Rows from block 6 of a small image flow-matching model, named by matrix and row number. Rows with one number belong to one channel. Each number is 128 + 24 x the weight over its row's rms, rounded and kept within 0 to 255. All counts start at 0. Numbers have three digits each. After the name is the row's rms in percent of the matrix's.
After each channel's rows are labels from the 100 images, of 14976 (inputs lightly noised), where the channel reaches its highest value: "strongest on" is what is common among them. Only what is clearly more common there than usual is listed. The data: procedural textures in two colours, tilted and lit.
# convs0: first 3x3 conv (model.mid.2.convs.0.weight, 192x192x3x3, each kernel summed), inputs 0-191
# convs1: second 3x3 conv (model.mid.2.convs.1.weight, 192x192x3x3, transposed, each kernel summed), outputs 0-191

convs0.122 108:170109112224125141128108078109093140106134143092131143134145172112115081128140146121124117065149142146120108124135116127140136134117101140107114131103136093143085094158129219162138139138126134137112172113126144136132122140131126130107127126126168135131092124137158121120139170143109160121089124135152129116158136108131110090139148120114128167131147123153131079109107106109129095144129109114072123118138119158109143109073102115115153110134129148112141130125084127100107114192104114101143118112142066120101104098128123091117151062133108103138144141135115137106114154129116121144
convs1.122 105:083134122067127118108121152137153115164110120153134151121116082138115133129102154118129122174110121129120128118124137103119111125146148102157108135143101170107161131099130047061117095106113108115136058130096100110123146101118117134142121118111103115123168127114083143113109078142129091134162131097092123121087112137118130118124096118140115088130102099099117169141127140127121161097118139130178147147112175114131133121187122139150094132093136089142131126110143115146138140069159163149106139116119168128117139146089120148118094171116121133113131095098145130124154101129134124077
strongest on: spiral

convs0.127 062:109144130131118119124133158153116147147139132143090127066144136098132146115132153143149150111124173151053131141132094154109142122128158123143139123108137153106154100140099160150125123125143121143150143138130156104184168076107127117138143148124123110098112159148139098137113108174116141162136147102143122221136122127141108106189155121119088106129138114114123142137149145163140150125127107129147140108142103120138049133125110140147145133109152126081132095143130117134118138119148131112142125063110143161133114140194160144135147119099112161142175118094164154132098159149104107107
convs1.127 111:137087187133105141154118122122132141112117140137146169176102139144121150152153145154135133149127113052111150103208107146140125059142153106171144151162100141104140167108115093125131124117121122096152130136122098110046135137139165083129123099132131139107138122149119131118118153138133114118111137147131156058123144119171122142022143151158134115135138122131130149131128114150105112110148107133124155106118160137138137143124152122140111119156108108129148148128126173145119143120151120146120131163130130132161112139105151134148134120132098140130072108155111131134130137106131170140
strongest on: crumpled

convs0.155 102:137055119125141112135115125122138133125134119124127212132142134113122126125128118141123118117139118000095124134153108108139132101140123131146125114160104130125121132143142127130130123138122138082142131132123127132024123129134123111124116123146123142119126129119145127136149121125103113129129109121123133013139136127141117138020122136142135125161131170124131130104122129143120125114112122119123127151100181132130165131134128144134125149132126131148134130123115116119111127131122117126118125149143147119139122138127132120119138138124137118151029137135118102135141124122110162132
convs1.155 158:107214141123111119110145126115130128130120123159128107108120127116127130107124156136133124146118130204152143113068112122130129123124147121123121144098120139115117130132104079100106134087131097151129093122103114107233132118129121109120134110135122098114145119144119127095130128158135123142112155136132117229120120126132134122237129130115139097108118118139123118158131118118133114120122118131135162088138103111130086137126133113117098123119155115123113111106125130135145142099134132139129114089096109146102128125099128135135109110121111135113235091121151145124129114130124114106
strongest on: coarse scale; white

convs0.87 084:154027126162129144154096133118120135172136150148125120125099143140139126140122156119143149147141127183021124133134126116137124139148122164139128136090144162125126096140125106105106148131165111125115076141129131122147143130125109148148143103129139143139111161122085154115103141146139128140139145123140098156141121120104116111149130151103082126095133094118141132153131128099142096158151122137137146127111095134141086124161152126172118108098169092149149122129134123094155123145155140108119093079150122128152171133096131135129145102139125123102187106113138126118135133165179055136
convs1.87 095:088148153096139128081134127111159135129079113081135099129141093158120145100143095135146102167094116116141109096148168138110093159120134118123091157149087139131133156073122095091123119131104136169129093103125137159121137126084118141105094164104132123134117146159179090130133115104122112127109130118113150128128133131137133120125096101128170117133122167144138152128131155161120141090117117140129111214126144112093138128130103116114124131098093106138109161112130126144100135067126102122127179178098106096126129106076166110156121130143073124138126089121118124134145080133119137103
strongest on: black; ground colour: black; pattern colour: black

convs0.133 085:148106121135146160158146128147091147126133119132127161157091113123113179150129110098147156061129097152150180134108109135141167070106122119147130115136073101139167139100142124138131116111094109146137118128121175128139123181180141132115158102146109169155131101134144156077098129110142139123116116126146139121125084128153122139096149144111148123135145110125131146115128130108139139094115121093155188104133140113100151099140142105099083151158119148113140137129113142128098103109101159091110127173156118127152062138143148119121195101120087146127112155142155150115145121092092143133
convs1.133 094:116136138102122122111111143101142117110101142118124137116152117132136087094131133149134116194117152087109076099180165144133085168133160124131106155115169143105105136158102101083101113158153159130138090127121096123104150080084126138138116128088139095103119153134088114152130121145106097146154137107095129147130127109113115113169090148128094103116110159104106123125121117136122106136128139145116071167091134120141085139133124138149153108131115099109108133125141114110146155152138120117133169049095137131123186114072127116122067139122138104134137083107116106129110131137169135112
strongest on: white

convs0.86 092:104131142141154130140139102089091163144113165142133110129124133200141091134144157090097114117119102150135158140123125099067181124154137139166146133101124124139157144128093172172175106088119167152128145088126118117136150121090142115140112146117108124143090119103121111134159119100120078110126170142123140141121085164100136122140116114139135149122123127140178133166136108144110107080140176138108086123156112121115115136105128143116104122126154103087117132152107151126121109099167099153147152156166121088133121110181098102103133127086113129134150176122106143106084110098120126134
convs1.86 095:157125114113109107110119150168144099119117116109123118120136112074098151130126059169153152129148119121139098124137140146153077158116151141111110092173146108119098127135154101096083172156126114067097106148141106132116104115163108173097134115142152128145175114132131146118103130136111150161120099107135121124126147096155118124125145147130147102145121106114081123119102137096154155156123074114140168119103137129136105117145095102128174125102101158175155138096135109116129138158086129117088111107095141167120130149077141125157111139157131152112128083146129081124166141165156146133
strongest on: seen at a slant; black; ground colour: black

convs0.144 098:103144148118157148119126087121121173132160163117118128144077093172154107130151144103083111106113159144136157124146155158150143137153073108147129132135150123164150109149115159134157113121109159132105156134146106109111118108152130186104126113091110139122133112116124129123113079134092154092127084149136133132094104165126142142148108129162129155145091132098130135104097101085141100151156101103083109136163135128110122120133079101111159102089146171165132156138101107091093107137161085125109147132126093092120125143113109092140117139158103100113113193153124112113137113146158114147
convs1.144 091:146123101130094119122138168117130076143082100128136130117161155094116135107110109155162155143141124126133075134132099087132101123112165133107132113140138144101104155129125089091105133135153093097126072108099125142130149114100129068145145134152148101170142128118112136126130163135159114153133163086134129135131153093130105121128147124112163085110139080136122149142144175174122158099107162154174152126085107149141114119130160134128119154154105097082112086109169143160151165120093150125139101119132151136136128131128157148112118105072149167139129073112121129157117127136088137100
strongest on: seen at a slant; rays

convs0.121 108:149120174178116144137139069144125154098103090121160109153118137090102127096167117148098129098159139147140163099144103117164132119143146120114142123153159111086112146107150169178120159116154150156147100143113125105112109145133075095109103140095124107133156107134130117127120200106134130086099120138131146099158156153125114109140124129156149174160133118150077114143133109171086145147128077144143126102181152161126144123096084127148161135139132096143116150124088168110125155141156169129119134129165141113163143133129147099114129130138123129104124140145073145132125113151109134129
convs1.121 106:085132107075107129134119193109116129143139169143109151109137110149157129142071152118152127182075137116125102155154141151079134118131133118117123149094102152132155118142103074064118107134092112102126122133163123139147172110095163145145155113122128127142120144155118134105103056161133110173127136102128109159114123098133142133142126125113124078095111154111162139138128132102154136093119172111113159186064117082139102143141164110116091107143125122107132110139166101151126108128125117137147128114104124154088123112103127156137110113128123137136137085130167133114112126123124149125
strongest on: crumpled

convs0.96 099:162112107143083130117121084121132124139127154108161150129160105150121155141110107113144158082149093121121151159127088107145137101096140185154161108099123089102154118141157156168160139150132109105119163129088102148145132128130103131116113080149104165145121174091133130128125136129134100104126100110141094134163144126179121082130134150083133117125146114132162148087093181112112092117126140092129130151114142167143133120087106145092126177116122101098153107140114105115145145156110123101115073103107110154108089113158131149085134111140086131115138178124120118104106152129116125096
convs1.96 097:105121150115167127108127167129126106128121121117097122139097113109139110105138158128112083146111142142125107114143149134093112161150127068088094157128129153135097100106118080077096116088104157156146081108141123128119104113134146102118116167096155068111129101169113118129117092127108137151130133134110139115070127123051144129129127118172130114132101148097089118181134077120129158127105118128104124126151122073137138109150118119143109081125165121154129120126139138154110102105137127161137185153157132109124163118079105127160141125104162116152118081127134137124150100132130125165
strongest on: teal

convs0.80 126:135100106137108158120127189140104143139159158127130134142128142100179100122117161162147124120151179113120115134140101162091117126116127176049159114097134105125138101123109149153139135118151152137123128132165129132127148113113126108146156163115135090171169110149135107102105134183126168141120111156148087105126126157105147157126162121141147112116127126129144132210120066177130124140140145144117145137129151123132140131097123116125117130106131104081166114139149115150148113136116154127164101122108085163106138096120154151166146085159118191096122133146131159109125121139093133140
convs1.80 116:111132149109131090155119094134153114098091106116128125138129110159090154127137095121110127149113087147119133115144169081148130140135142096188098153176118167124143158122125099071115104150109096136130102123100130131138130126117142176115099105142122160099047176119122150137142131124120078125116141097100182142119108111157124114134086138113111128131134136111123131061133190099144123115126108120133117146123112108128133116159142152136111129154106138182110106107098141092113136140123113149091147136153161093145125145102116113115108151112144073147128109099131075140124140121154086104
strongest on: rings; spiral

convs0.126 093:139128152124081119134150158105145151171120165154098130124102112143107137161158126150128127219144156139125127089145120091119110145135133112156111153137139149107145170151135055113119134127160100112162128133123088142145144137101171102160108103181123132141167123123108175131116145140150100094108128131098135139173135104150125113131133151154115142130111118103143165155123115115119084122160069122121137145094121134121122147166165141167149134118124130164155096122089124136132118114180155135132116144111115123139142135069149129099134149129132126129150069118116084148143156080147121102
convs1.126 111:121142082121177117132112111143124119112128112098143147106131138133128119119068126121142133066112127110126115166096152139130151150106131128089131079084099126171120085107129139112146110150100175156096128099137179128129136129146095183121116160103169124121095144131162126133153127146135157142147123106136116130099099162102119131133101108106121117121153104157148084079132126122138150141082171134137110125202139130114152080126067117118120100112150140067125149105150142112131145168088106140144134113135129084096125119137118106133145097118140118116121158131132171085104103143122149145
strongest on: rays

convs0.176 104:116117147164092148106136138130106088092107166109118110138171117148130138137125124114134156111133129133118107114132129120119137134152150143136152144151137137064105110153121152144113133143073128138161126086138155142123065152135104167095109082124069155141159144115116088088152109115083133130118085110131106138110144079154121113152119096118116104154130131156135117092139111098109134148113151092137148143119144110135128131151096072120126104117112095166114150122129170088144141181148104123126151134169110158124155106150116142125112088154129093079125169172140135096126146154183122154
convs1.176 102:132136102105155112129124122136145164160121097146124150118085151112140105112112149139109088142124117127139149150130132153120137122090125088097077134087103118178134137105132087070148122119170103127105092160105117078131159106144136088132137157150181086109097125150146166139121138143153119135138161139118132130115116173098132129120131145128116136108122089118113122149095142137140135099144103142105108147157136130120129101105129173116119137124159142077149117121116074163110122087126160139150128137074133096097111151108132117112139126106097136183127085079100150142118092102062144090
strongest on: rays

convs0.68 087:113070125116091127123134129132122109116109117115133141169103125105130142119146150140136142113095115028090127118144095177119114117087141138114139126145135126137158152093099140155127160164126159120099154145137144121076156101095122124139146131130106147100104137171104115122109123156150138146088161128147144070133118117138153148068133107114126128146135151126126105133117119142127153138131126101146112165149164135114198144058138120092105095156147107117119139120130144108137143127111119124135128160113106160103125122148143142139103085133114141134076103119119137124073159115111202139
convs1.68 127:126180143099109114126126147118131119128087145134126096111128125122113117113105161134123114166132136199147117118082149107125109139175149103104111169117131141121112118145120054032105104114118093187131063117123124131180124115119098134126106119101137079173153135155132136109120130137103090147128137116108127175126127112121111091197111130127153076112101137119128137137130129122117129096117141134120132150150119107121121107166133131124120144112150118121124110117117115142148152125137141136121170130137148121115154132045117140135117135121141121116179073132135116111148112133125089102
strongest on: striped; checkered

convs0.97 077:101151118098112124128160108149128147129146111159100107177128111113111124121153093112106119164094116113133084141102108155106146134112140134133116131149134115141084103129098116156170131145164158150123118130151138113148134121136141111106142144081070112087119092133109086128129160047127127137132160166121108148157129143109134114131127119119118144155112150146095103153121105170097146139109152115106074138144151128135185137061138159085144136166089118110068179153143155146126132126103141124166180144091115145104177111138140112121107127141143113126128112127127132153121135139106176137
convs1.97 084:145099166133136129120101133107117145115098167096128178113107111133143132160116149146140144142158139099099160125180147137134116099116151114110132124136071131154144157108145081070111103118093122080125111120149114126127139116152103130132124100151168110201117136136107171113104093173146124135119118105133144129114120125141147125088140106159146087090125116103153166102123122091151120083152116149140178139089130139104094132156112123152123115162137129126196098098134115139130134134127118113108122137148138108154091120086135185169160138139099147107118092145140115093154099139145144156
strongest on: crumpled

convs0.20 111:133122120123146102068117108136154173162112127128086136125150137114104131137128093093119137103125106157116109140128134102129111131130110146127114121134122141135136104137115165172124099131136131113109164081137107156116105093115131141088093147134110141129118114102136111137167086085109149105201060118078085121150132139105105160118096106078116143128088106079100146115088137126122101145141103102155112144122113146147111124089129133125128189124109114146095144150110095096104133094130121099115141143143107137171118129170121053151122183108142131136127178118132126135136123104143115118
convs1.20 101:123127147110078122146134139110105075103115118153164117120105092128114128111141160167133099154135135132134144109153107132124122096135165106110134139106122114110109128130121078113134175110125128123151092149100136084131112132144094110146119073103152085136177135146105133111103169144120096139060178148166126142093120081166138094134164124168154071142142145150131117155136147105138143111126139149107152112135142105130096113185117108145120094115160119136155107093124161154152143130127136159126129102108133107093133130073145168119126075138118107095140078170117117112139129141120139136
strongest on: red

convs0.35 108:129097160101104132117117121109134106112125110108119144125112147112122106127138121102136151099116076132099179102127074143096097156117127180131106138168138117102169118081122177155134138111087164118109171125111158145112117144113115122128106109126128180129089126131129119119131093136134131118098130113123145139106138093129109142114108072118141168136173130170075078149137187117133116164137153110149173143129126127113138145122092100106102111138142129185111093091119114122106122139078108166141134136144110153114129115153124106122139103137106100151118136085092162120094115189128139156
convs1.35 104:126137095129158129122128142122115139148104144148123142128140106133142142143131130147115109166117175137151082139127185115130153118158130080137117112078134131148095143174133065053116102150156086127166080123147096118132143109140143149151148129114136082153154124108137150138118127141106127127160121126128110123138109130104152100133121164140120079128076085088162169115113057117130123092102098123095076120146144146138125116144148170129141144112123119087157150150121123141133116112169146081112106092105150088142118138077123155131109145115144149108127097146148102124152112105150120111
strongest on: spiral; rings

convs0.40 086:162111135125118099127129138126141081108139132132063156106158116117135124086117155139144105112138177112096102162138134083124077165157108173121126136091146123114141087141124167167124127124148174107122143094069110155114125098098132087156083140113132093121147135133150128155117144188135115099149119104091104116141114092128094138141110164131099119115151110101128090147162134125099124167153153149127115154141159100133129120112123078164154114112128134117147105147127103101154134142145119181111140097164153119084145145111128100139123098099173136134127172102101101131127137131105112121
convs1.40 085:092105088117131133116134119105114154114109136118160097142111167143136146168130104128136134159102096149153105092142150171112142131117144090154119115168133130140108149112086055041113138147136063184107078100175120120162127141124100169109140132126117141148103122142155126084138118102126128130096142141163122137110123164113146112115115090112152106136089144134157180114101097126142102090133105132129121117146098135123148120124131165088120099105125113104103124124120141122120133118113128111149108152095117122161129093083117132103098120143086122125100074155158129135112124130165109122
strongest on: black; rays

convs0.33 105:141124160135100119131113115117134107054110115111149123144085129124171131112128133132093046099145157120132169124130125123127106143166112110100127107107140155152108136100128151152127173100121123155098166137105100124118086130179132087133126106152138096147129141136129094123106124144147098070105136135126173123144157135161146084119144139179141108132164134098092131126121173097129141108130144134118149146123139027152137118100092137135097128131097132149151132112126154159145125133129159131144120141156122147154118152161170131126165144158099092124132137168114136108141113108156143147
convs1.33 092:081126100104142116133136142137111148193128142148112154115157122151079115119132142128143186177100127114119088115145153144111158114099153150147123175129118125114140109160110095071106077164133122106161088146165162148129151129104125139130139149095111124110138101155140138142138119144110128170105134117123108137107109103073103153120102110080130104134087134148158116134113060167116105102114118134115128138130137178108130151133156107116141125108154097116106148137141120115102134136147111126139150120097142112066164099069090140135079113104146152130123093098139122146115097132110126111
strongest on: rings

convs0.160 070:128036107122095109112144106130136120117123104124112167129112168078122125144113153099123118129121105041111151143162107127120159107131134117100138084122115131127120107122105138139140150100124133150118142150107135095053108121133110099113134135117149130091103102162143127142134132110118115122107139144159116042094144132148122109050148111099096123139140148121110109129080140146113117123112094088134138123165163104148109118079124103105107123132148118132126139122125133144123121124121122137136121156136112152129099125142120133144155094127087133161046143143118136142100149103092118127
convs1.160 110:129185158091110121137125145138131127119094124134133113097134120131117120094131146158116110153138133156124119107069126141135101109161152114120109194111121137111122134133122070052095103132113088132121062126120117125188127116112111115130122101115115086159158133162108126105116119151107093139118138122116128208133121105119110107195121139137163072084109105126124144137130116129117159107151146152115132155114092102123103124167142115150120154129131112138133118137120115128142144121138137132102189121135148137123148141071131139130095138119139120101200078132121111124164122123125124111
strongest on: striped

convs0.90 117:148102149138118118108137115135135090140124103187061133148110131092112123099132140122137148112059111135109161124127063151129123117151130115136128145147133144095148113096155154189090153130125124129110145163108115124119126080107151090183181119139135139136138104126128143099102141127139139131138154119182139112088127124147133130124138101116136155131179119107098136192159112138091146185133116095178152142146153171149163122139143165155116118157142082103135115102153131118115108135112145145145130128153112137134128117130089088103159106118157157120118126115096124124137140088096144112
convs1.90 106:087124114107125139142111126139115159099104149076167108134134130140160134149118133145112120155187163129129103128151185122132116118131117137119112124111095125138125139128085087037139083120128129162137087102137136133152134167132103166076079120102108105138093145146092119146134104166105102128111117120060123142150133118088121131129102165136140088109092152129150114068109144102157120079139135151087114129117094072114103117108118088122109138109130160157138121128102126133141159132125120112101142143125128109130149134094146168157093132156108094124125106133146133128110117149153116134
strongest on: black; ground colour: black

convs0.172 070:135104078111103127172141122129123141105085132129150205128135165123141146115141111150115119144090166063089120134142090116137138082139161091088143138194120142122109134116088126101123123121165114122154148111079089136124169105118120088121109141133097130102098103093144155121148150125150126101107100116129110112146139112096131124089146105153127108147128171179129097155133114160098133143093142126120136111140208133125157111107122163128124123090142130116100132136101138141120155140122149165110093138157129147137130137108136098127105095117150131182113126125111128180155134139135146108
convs1.172 076:117107139087120119119109137117120110162138157117105121129132096119117134148076157100136118145131106162141131146183148114140118130140096118145123128125092122137154121114155044036128101129056136150136077129163154127150109148136150160149133095131141125173131146162123133120096115143106104169128127127138149130103118123145142108097120135105150094124145135068145161136150148127136092077134118118126164170130134114131135121157133125116124112147165126138153110105152133143155111121125133114153142168130126108125097102073096182129136143129087125111107076144136131070097105113115123136
strongest on: rings

convs0.10 121:120113172125121161131147144143103123121112111137131044181099089157110129108163100150126119140130105134151122120060119197144141136117145137129105140086126083116111137111121117119109130139116146104101099096138144130127118143136106149138145144097114102138123125181099107106107122083139140160103119147112134130137090150108136124131117123128134127113110054101115110139151118125107164124157112118124080149103060120144196116144167138140126147163091119140135169125117147105139124123111113122105196141106094130124157134121132115115133133132146128067126105139137134151138136134128190139
convs1.10 151:122084080125125106130175115098138116127141145123128087199129151108118126146088149084145135140111140166166125119187141097114120148136138119108152128181147141136124123153135116093131136099134116196148124131108105119076144110109124129114105115132116129079137135121147161125160123097125121131138152114158108039119143127140119134091138139110102114189127194135132128119101139128148106115105125104145129134168136132121178122097101101078131105114147145106082154129142128143126151119135138133143081150131132129116141118130107125128101122111118134169050131159137142112109125138135110109
strongest on: white; yellow

convs0.163 109:144133137151149198136163126104102090100101115103126105144147099128119173150126086109161112105137079126136136156132095148131159134126154130134162127145145085126119162085150121136128149132085129128148170079134163139132077113135103136136125134119100159150103125166127134120155120105154162143134110101136135125145092134153156162132136135113143145153101148128130076122150124082140100115095112074157098111101126129120152093110127142095104096124124164111128165101113158089138130184113142106112113121117081121097101083162107100104138101122129159137124158142151141070095138131140159115
convs1.163 102:100107099101138047108135132126154139164154143140160145129099163138121072076143128133123142145114150135132102094153164117115085131139101115102085136087128156123133090166106129093124113115166132129128089148115089131125155146142151096136118119116159101126187143125143136143089116146104075144141125136111144115109165124134101111125108108132125144127142075117120171134123141171109140120148155173102140164174109135119129143137132131146156163112104089113114129153147112186114106082151118147168139097144177127130150162107132175122106147135120099123123126132102134165134099105112115107
strongest on: teal; ground colour: teal

convs0.189 099:128119142112143122112148095122091158117102183108152121155135144146151100112123130110192115090129102126122139109140136130100045122124129105129145129145129115091182113100133139144081160102148116146114145077105134162151111126077129132080101140162107109122149168134106116114094110098126090149151180154136114141138141098134133094122102123138119135115131127132104145164125152162089108097156144120135107154102118171109135114122103122127135143078121087151124139128119096140165135119156121102165105129111158127157167112123127134107122175101094130128136097178120118153122119082185137114
convs1.189 096:143122105125118125137119165148120092150153102140093146122129095130117145144121142145053136171123145146131103155127099124135206129147157123116104133102160127144082128171131101095153089133096144116159091162175116107127147131177121123155121101089132109147126080126149146146146147144112152115105079101129133125119104129107121124125134129106121103151117097103117116121124110076164136153104116126098140112174137085137144143137123128137126121200144159115160119131127160122079118164114143117081147125126111134135110151107118110126162098156166113102121104089143133091134130176078135150
strongest on: seen at a slant

convs0.67 138:132139133162107153143124116121137154089143160125104116142129177109143157129131131163110076101172134128137136106135108116153116131144123181195143120103130118115139202122086125157132151140126122129117149096130137117146110102157158098112134123152131165134098175136116112118145137155115111107099166164152124129141086131115164166135136173145130129122162126138147109142085100150107136096115096136108129122130131116187132135118150151120120122121141094128123121139118128096108074104124114114107126136106139163105094132140155142171116063073108111113143140094136112114108158052142127079
convs1.67 134:129116110101161118121133130129130083165115120132132152111129046154100091140114126090136189155079125123134103140120148143119135142123118077099118140152148143123114076123191114060104068126106137104120080142127110128123149145108117192160125145093129116146133088116139158115110105123130148153159086076096126123128147109130059080129131110118110137128110095109098157126180131110125130157134140111155118142135135144100146111146114110137140124129118146123134146116141116133130151153112136122117123109131131100143126134095100103080128176141156149150112118135110153141117101172107125145
strongest on: rings; spiral

convs0.39 107:107125137065168138145150130148083128113176110120120134126160146108146136117115133129125129114152113115123123109122135150120129151173082096093160159137123147128099075100170129128107104133059147141109141131129160106109092105120137117164133080147106123122153145105133127150132063122117126120171142153137125133092148142106162106126124113153124114127175148113163139146150091163077156100140179115137165152128137115148137135161136125135117121124105092120125105137198108153171115092123133114133142153152157123138129156168117132107115146113108133102110137149099125094178080115089143151
convs1.39 091:123131143165079102116108117093182129127078158131127108125089113146133131130139118120136104136093143138133133140147134109128121123112167158154095092138146139112144172148080106081125154101189107118134086126134092144141154148122130164093121168106129109156106148175136149104114177144143123129094148108098132135167113109138071154126115131117142131115077153146074132118135169103178115147123101146139092131128140126116093127096128111098135145136148157144132132100072148125085145158142136159123132146098102119101151109097140123158144115154128129153136095106155123155096147144187136117
strongest on: black; ground colour: black; pattern colour: black

convs0.146 094:139111133111123156113083121130145118098108103117127142150094097123093159125152084151109133094123104022091130111073074160134103089094141098129127121184102106144130127117129102142140116179105140085108132108129128135101127119146130133122150113153075108107133094128112118113120151084164137132116124124123123111140119108154131130092132105159106091137117139151132138121134109134108140128102128110115102165097139118089187108100119145076111138175050125095134147115107151102109129134078137129137136163113110108128128118123126115107118140111138110123115108124131129131118119121104187139
convs1.146 087:130074134148089110146122143093094145115105149158112186144118134140161088107138169145146096170131165087117149122182124132121144070114118124158111115128095145086169149118105115128110151072128146107162107128120125139092164133106124079144114115132165122133129148158135119137114127193135115171099124115148131098125120120124141133072111136141124142128145107118128147150152121143129094101163139159123165108130151149140094136165119133170094123149130116147176137120139142153141149154184159155114119095109115159131118118117151142144179102177086119128101099133121148118138128122133161139
strongest on: coarse scale

convs0.32 081:111163136119134072112138078106096114139148082143153141146156105115160080100117114153099139111128142151170093133147127122154122137124116130142130141154137101134142116171144185119101123127156167150121109132090119127122150126097102141113127148140119132145126145080122147151097101138144170140160111141119125153185122079106134162144078125132117170131139136132100124078116171110135102175089111157137102117097122149166126157141140122164126151131101128141128115104168136155106137127108152075135102089110174170108136118115145106124123134151151104124101178141115167142172097159122136113
convs1.32 083:105138142113095140146100156153144133116092144115093123121113109108104158129122160120126120146125122155113136104164137162117108098162121082125123147117092153124105133077110073066094103124092080150115095097133129110122116126142132114120113086126111092115119129152126110085115120124102080104125132124110111116091128142122135086098127114104155065113137138121151154164147108136123141071182144103113168120161195111116128108127127120102139117149157118130124103124106105126152109109117109145120141205144088111159120141102095150114136116111106110082138070143131104127136135093140116139
strongest on: crumpled; white

convs0.45 113:095141128051148116098137124172155093133149141097170125130146088117141168139158119126170102144103130124134136121151110175145112121115139151095170138150147127162135115128120109131134107122086129135153151118114111130120127095189144129101082129163073159134082152139133161138099096140160155159148140101116155144128123132119158141122116133141135106134148141125145133108150145120156125104115156133121138129137142107101145118102119120103140099108137159133110122130151110178141093082083138151131113128108084194126121106143118133175136113141155082147102121119172183081105128153099118091
convs1.45 118:165111123168127152164126152086102141127118120169091150116114145121139089127089139123069163107163134137127129146126123100117150163137112094146092109088173115088139127140147120086113118170156142116109092159140128134122116160100123138187177137087152095159177101110130121127133134135093109110115124146122125120106117121112126105125130144124143130129111082131113123133106115120096129142127091140107110105123133152147130144149133157136111154159141108125165111149098121085124129169152118097115113116138178057136111150116118152069113151109130168102119125123067087172122141104132125162
strongest on: seen at a slant

convs0.109 096:146126126111088125104114117134165138179188111133096128124156114150098121108131156102117113183126114130124147142135084182092116138154087187105110134147126152104160090150136092140166075085115122124134146119115147150118139099134135122154101103096156156124127150140124113145068149153111134072122097156074144116118191100130114175124096108142124127124153139140089174139122108117119106142144096140145149156122125137127115146111130133144116140144125067170164120114139126118126110117165137115137154120122082161121133130112163133120123133157116138110125104118119166112145125189117129125
convs1.109 091:105113117130137119147135109127088125097061129104135126120122160103164146150119078159130127111133159124132113109159194081148104103113173079157146130129129136146097172123081123058081169191144111124120085121136112101136108149125129162107113132158102090142121120123154151102176084127130109162130162104169114135151086131116118088122147144115134110125098119115149096127109151140119137109111163109116099128118120115138107117149117106100121129094117162110088124119108129134132170130083136141112135145135170114145137139093122128134104104102157111155121124127134091137109113082155113141
strongest on: black; rays; ground colour: black

convs0.54 107:096100179145090125144155145154072138131095151094150084184142149148107171125146118133145121162165147132126090122140115148122134120163185125116110138141136139100140140115103091108120132138101128160157075121161144115118126133144132104110133098105076113114153139155098117099150133092113101133109127122145172133150163125139124132131171142149118101165152165114104163154128156135113125100125161119118162142135147114153156116104096123161147125168101116151143153115145173130149159121156127122118172168136140138139171121099152173139114131180128122109130084130110111088144109171117165140
convs1.54 098:150125099104162140121103126082184154120161167196087173103118085143131101138114132133126138123099119130135169138176124120135136138096093118175149136143091102146105139151141126114124101116148141070120138135123131147128149131126127186149129159157174147164119120136196159133082123160146148151138121117112124137128112103130141135138081122111135136103095100133166126111156100116169125119126100144117109122100135152131103157150169155117107130123115139105144113126130086149092086143107150133148091065123124110113102116137133104122167128088136154146130131133177141162106110101147125139
strongest on: cloudy

convs0.106 094:147123085158106142107114081128123124080113123098138132128136094148133158132118135139116087084172126147139114147137116087125142112104128095120120106118118107129145152131118173203134157100160143137140108080131136129139064120160092133103108135098132102138160158111104095116128171108196150126123101146126092125130057122151148137149132136121143151140083116117107094163127103083150114141151118103136079157136115096097115101104121146128160125092112138106129156114114166106082116175126164140132122146142110131115159124165149079110145118109133088133150134134144120128140136139108128134
convs1.106 087:118135179093135092136141142131117142151128153161111115135128150101119090116124133137128169167111100121120161109160151175120117127151151155127133141101108148105115093101124094101103099125109086117130127166134105104120156123123103127128145081158136113129143065123153141110124091139036087126111160133125144139133174110135110101122116115105126095131129148146169148115112160131117128106112132162104189103093127134154099158162124117141076134179157130152135111149122098160176170097129109121127142106116133114149104126117103177148093138161081153115139104145117117118145112106140127153
strongest on: seen at a slant

convs0.82 081:122056115120093119118132134131121109115119119123132152161100124106118138122137144124136142116088100040091121122151083154125124120088132136104147108121141121136150142093112136157130174151126149135109164139126149107072151107102126107126153138112093138107094128167102111117112141144153132148088154137152136060128133126157148138065145103112125130149136154126124109130116123143124145130116120097148104151151162112133167140047134116080109098146145099119118141121132145117137131119105124127140101155117105160100109121154138136146110075133100152139084123121124141129061163121102186133
convs1.82 128:126179159094109119128123144118128118122086135130122100108130120125116119100113152146116109156136136184140114115081145120120105137177150104110103182120129137113113118141116061036099101123113098171127058117125131137177125117113098137136109113104137084183157131161124131111114121133101094142123130114108127182125121111110112095192107125131165077107101132116125137140131123122114137099127143135115128162139116109119121109169134129134118150116139113127128112123118113136142146125132142131118188133139148121119156134048116136129117138123145117106183070132130112111153110127131102110
strongest on: striped; blue